From a checkpoint of a small spectrogram enhancement model.
Training: nadamw at rate 0.0017, batches of 96.
Data: trained on simulated modem signals in the audio band, 11.2 epochs.
Rows from block 2 of a small spectrogram enhancement model, named by matrix and row number. Rows with one number belong to one channel. Each number is 128 + 32 x the weight over its row's rms, rounded and kept within 0 to 255. All counts start at 0. Numbers have three digits each.
After each channel's rows are labels from the 100 clips, of 14976, where the channel reaches its highest value: "top examples" is what is common among them. Only what is clearly more common there than usual is listed. The data: simulated modem signals in the audio band. In brackets: how many of the 100.
# convs0: first 3x3 conv (model.enc.1.0.convs.0.weight, 96x96x3x3, standardized in use, each kernel summed), inputs 0-47
# convs1: second 3x3 conv (model.enc.1.0.convs.1.weight, 96x96x3x3, standardized in use, transposed, each kernel summed), outputs 0-47

convs0.67:136100108073088116118153063136112092138129121107109141137089108120111211088102077043082073143134089173095094101168102175093140172143149133212184
convs1.67:075151133156120127105094121117106096126123090151125142163132093134120134166141151111102158096143126078205150136099156119193101085216107137192134
top examples: strong noise (95)

convs0.92:163061198118112163111126077170111135071129125115141110091131140102086127134086125064055145165144086132128096116169152159109153144129125150146173
convs1.92:118143211136160159177144102135084127117148162092121145053138173191129067111128148141153108136097142128109160181174175098122098153110127056088122
top examples: carrier: 4.5 to 5.5 kHz (85)

convs0.17:139089143129136131123128117181127152101154110118111089085110155092133129078088078082120141103134114120135154115160132142076082093079108079090149
convs1.17:152111117080137122164150095133084121127119165119075122073108121147119094111168142115106105118113036111071153100118150123136157173098099113131119
top examples: strong noise (91)

convs0.39:107128109107122106120093131165206088113174092158146103190115138141212154107124107113124146107152095112146124123111163136152125126097139105123119
convs1.39:091156094127204205137111137136159121155125149132158140125096098129164127115141197124164083090125151136113120122135080120089142135144116110076143
top examples: burst (100); 800 baud (37); OFDM (26)

convs0.25:125101121106075116120102060166071163091111123108129096118064130061060154098110112111131121133138099164082113105167123169059155112081140105174197
convs1.25:154122198160172125145144137139106117091162137168120175126175191155111121187142142149138165162142113095147149163155187159159143128131120092199112
top examples: strong noise (96)

convs0.28:121174128186133163154119144097119111131144133143111106127111168130082057143129165168108129139121096092170180157083087093164127129134102151000062
convs1.28:153086161063115090150108083081048132111088108127095173119089130159158082108081128152153115107119094094103092125088159122132154219049096130061097
top examples: carrier: 1.5 to 2.5 kHz (54); OFDM (31)

convs0.37:143160156182141103133096128147127176093124074178102120143088165154126132119146138161161166124196105145188189132110177091128165125111076141142121
convs1.37:118108106149156171128105113126112127100109183062091139096165081141165089121114146112123082128125086160082135152077117058126143187072095114075081
top examples: fading (69)

convs0.46:064106158121127115130112067095076101125066130080163067129156132087075131143130128094140121094126138142105107114125095137109099123126118084149142
convs1.46:165089145137084118141106132121125124068193131139063154067121200101092121165076132135088150141155065136139083126107164134173164121128146136138061
top examples: carrier: 4.5 to 5.5 kHz (92)

convs0.27:078112120092145121065124129129129146111145117123107143151088136155178147152160144120162142069134146139120148144176134189090145128134186049147170
convs1.27:131088125158122134063119163128154133148153127180120105149173092111069164153105119136117109156157194109137088146149156185125140089143188141120184
top examples: burst (96)

convs0.38:047127107150163125135100150107152124134128159124144051158167085111151089159134142128133146109113168133178156137067123097119123130135145084085048
convs1.38:143056154102095096082143113136122115099151115109127091087111099099064109062103099077138109157086138116070069163101164108105110135121162110080088
top examples: strong noise (57)

convs0.53:076132120141114101156121057164135136112088058135134122142117191073154177094084077111110119101148137156149116120158135165096089128069127107165152
convs1.53:128101121143158116135137139122083083133107162156076166144100094128163137087166167100127145066124054143104149106106131089167142164131049132126085
top examples: strong noise (96); carrier: 4.5 to 5.5 kHz (66)

convs0.42:106104176087069120123124093155110093166109175095187090094169155087123138101111100083104069124133040112122072058140105183110106139132113145119160
convs1.42:103137134127117067191111152129141130119118114180096144069144185162076069179171156161168175076161101116169173154144163156168136145164119092136104
top examples: strong noise (89)

convs0.14:181088084122082122102116126160142142135138152084105092099107078146085170058043134090090083169133092176060075104149081115117120123146135159220163
convs1.14:130205144171135099140107125155134156099096100076154108160143141129144158139157089150131166148134111133180163129159082119111080103134107145184155
top examples: strong noise (94)

convs0.61:079139127141137119139144094109152157131145120147129171163110168139080122195166153156138069112125092077102113139104055104146127167135057122083077
convs1.61:131086158071076083129113104094055131056111085130086166114148159107114090174125186144116106090161047102135101137097145111129136137106096079099073
top examples: frequency hopping (72); carrier: 1.5 to 2.5 kHz (64)

convs0.23:133100120128101122076098096180109151102130095102127096128075143105102187082081089087109113121143106172091124128206139186074131102125151123220202
convs1.23:155163123194127129120112119172164164104095103151158102172144170155118151159096072197150189187166150132191150147171138150147115041146141150196168
top examples: strong noise (95); 50 baud (39)

convs0.16:116097146139117095069069130180176168122164063150138127179093173116173202063133088052106139140128076119158141132131155124116123139090108125138149
convs1.16:079161075129177171116110162121152078141129165111135132104107064116175113111142184091135079066089095141097137085110080102097120150169082118124122
top examples: burst (100); OFDM (28)

convs0.21:149137115148119108166147163082135122140157152157105079104126096080106150109163121123102145140024159162144139143092155084148106103089103174235137
convs1.21:145136152167158183141151079137113176098139153097146156123152108131135124106089078149147110168124186106089096155120119102112122125081113084113149
top examples: strong noise (92); fading (64)

convs0.7:118083103120105154099103091143057107107153130091118097151129116090106215097079111068017073157107108166116099097143129166100092149125129170242175
convs1.7:075196130200138137117119111156172134133132134116135145135135103184134123174161121153185123107151191134163194147156081145169085100211154113125136
top examples: strong noise (96)

convs0.33:079127120088116115098092121155197113121204105158150108174121137128211161077120104094136113126139078107123090108098151148093116106075125086099127
convs1.33:063142121120165143158121151123163050159135151142129147109091105125135100135139215103148114064135089171123126083134104120109139145167126137128103
top examples: burst (100); 800 baud (38)

convs0.43:121074109141121182136178080124145140084083125138135158093098171161081145109126091175172149137117065149162102096148114139112180143097086106141109
convs1.43:032138168063146113136157152140109065170123127094122125098122132110180084122188159100149123089125075122135160088117128161146138192152105157104090
top examples: burst (97)

convs0.34:098115160070157133145146059094131064132131151091192102122129129066122098108106116120134089132107114155129120074117090106121109087150100111066115
convs1.34:100095142108102091134142137129123060097180105176054128073110154137090082111111162150098111099143098117123099141097148133126153146142127103101067
top examples: carrier: 4.5 to 5.5 kHz (58)

convs0.66:115103119087112132076130060171085107125115114096120146135123160094127176088117089091113091105117068174080130087203098198083085143128157139170202
convs1.66:156120161145095088126091196112132122159098117178089131138126153132094138153122125114066171136160099098214147070147182157169121099177129127186131
top examples: strong noise (96); carrier: 4.5 to 5.5 kHz (60)

convs0.82:109126115063130159071100105125178140148194147089147148119089111165165152130143165134174102155142111115100108122188183152109152125153173104177166
convs1.82:144120120183135121116124188128176120108137126200068145127165112179098112120119105183175136128194148100168165150115174165143167102149145147101144
top examples: strong noise (95)

convs0.40:058159147105095130109149098107153112129125119121171069157153152079127095140156122108143134121132132115154130124100129124141092065176084066037082
convs1.40:074085141073120121121127106101079073110133147144090128077113131125130068109130179123114088052104087088093111135068135113122153184109135087080040
top examples: strong noise (80); carrier: 4.5 to 5.5 kHz (59)

convs0.69:119063094116099125101086084138078127132117126088127105121099102074080216082066110059070111117102091171098114099184093167091119145101121150225195
convs1.69:090175128160100093140103159154139131137111100168149126165129151159095140185160120129129158127169140103226192157167115148208114087212134166209119
top examples: fading (60); strong noise (53)

convs0.68:110110114163128099131132098155141155112105079138101132098093139107137165052107057169152150126104046141134111111129108095087162125050067109160136
convs1.68:084129129095153131159133130120112092193109135095123154119126110132182113101187169091127107093105049148101182079142112101151136185158087153129114
top examples: strong noise (91); carrier: 4.5 to 5.5 kHz (63)

convs0.18:083111129145079083134123115145141164135148126123105117090104119058092158065096071055102166086180123129120133133153124126128081137092117089159129
convs1.18:165088151108127141137133125082085114097136141118110191112132193128121161122142137104091177120158053124119125128114087123114158166102136146143089
top examples: strong noise (96)

convs0.22:046136164176147081160110104100112126171123094128125087170088174140173164116092082116148157093169139103173160100099124079137090097120122090075091
convs1.22:159067077098109149076112157091119110111133121068122120094094083076134145081113123096137120113101106151093101085085125103084143141106118130109071
top examples: strong noise (80); burst (64)

convs0.64:057077109106142105148155105096085103122115171091099121158156099103114167179143135108115130104062146210119120117128047131120121148125148096162102
convs1.64:154160164157075106068139106147115155111126096119159079107112164102067132103135113159080104171158166101144124173141140114129098079181149101122120
top examples: strong noise (89)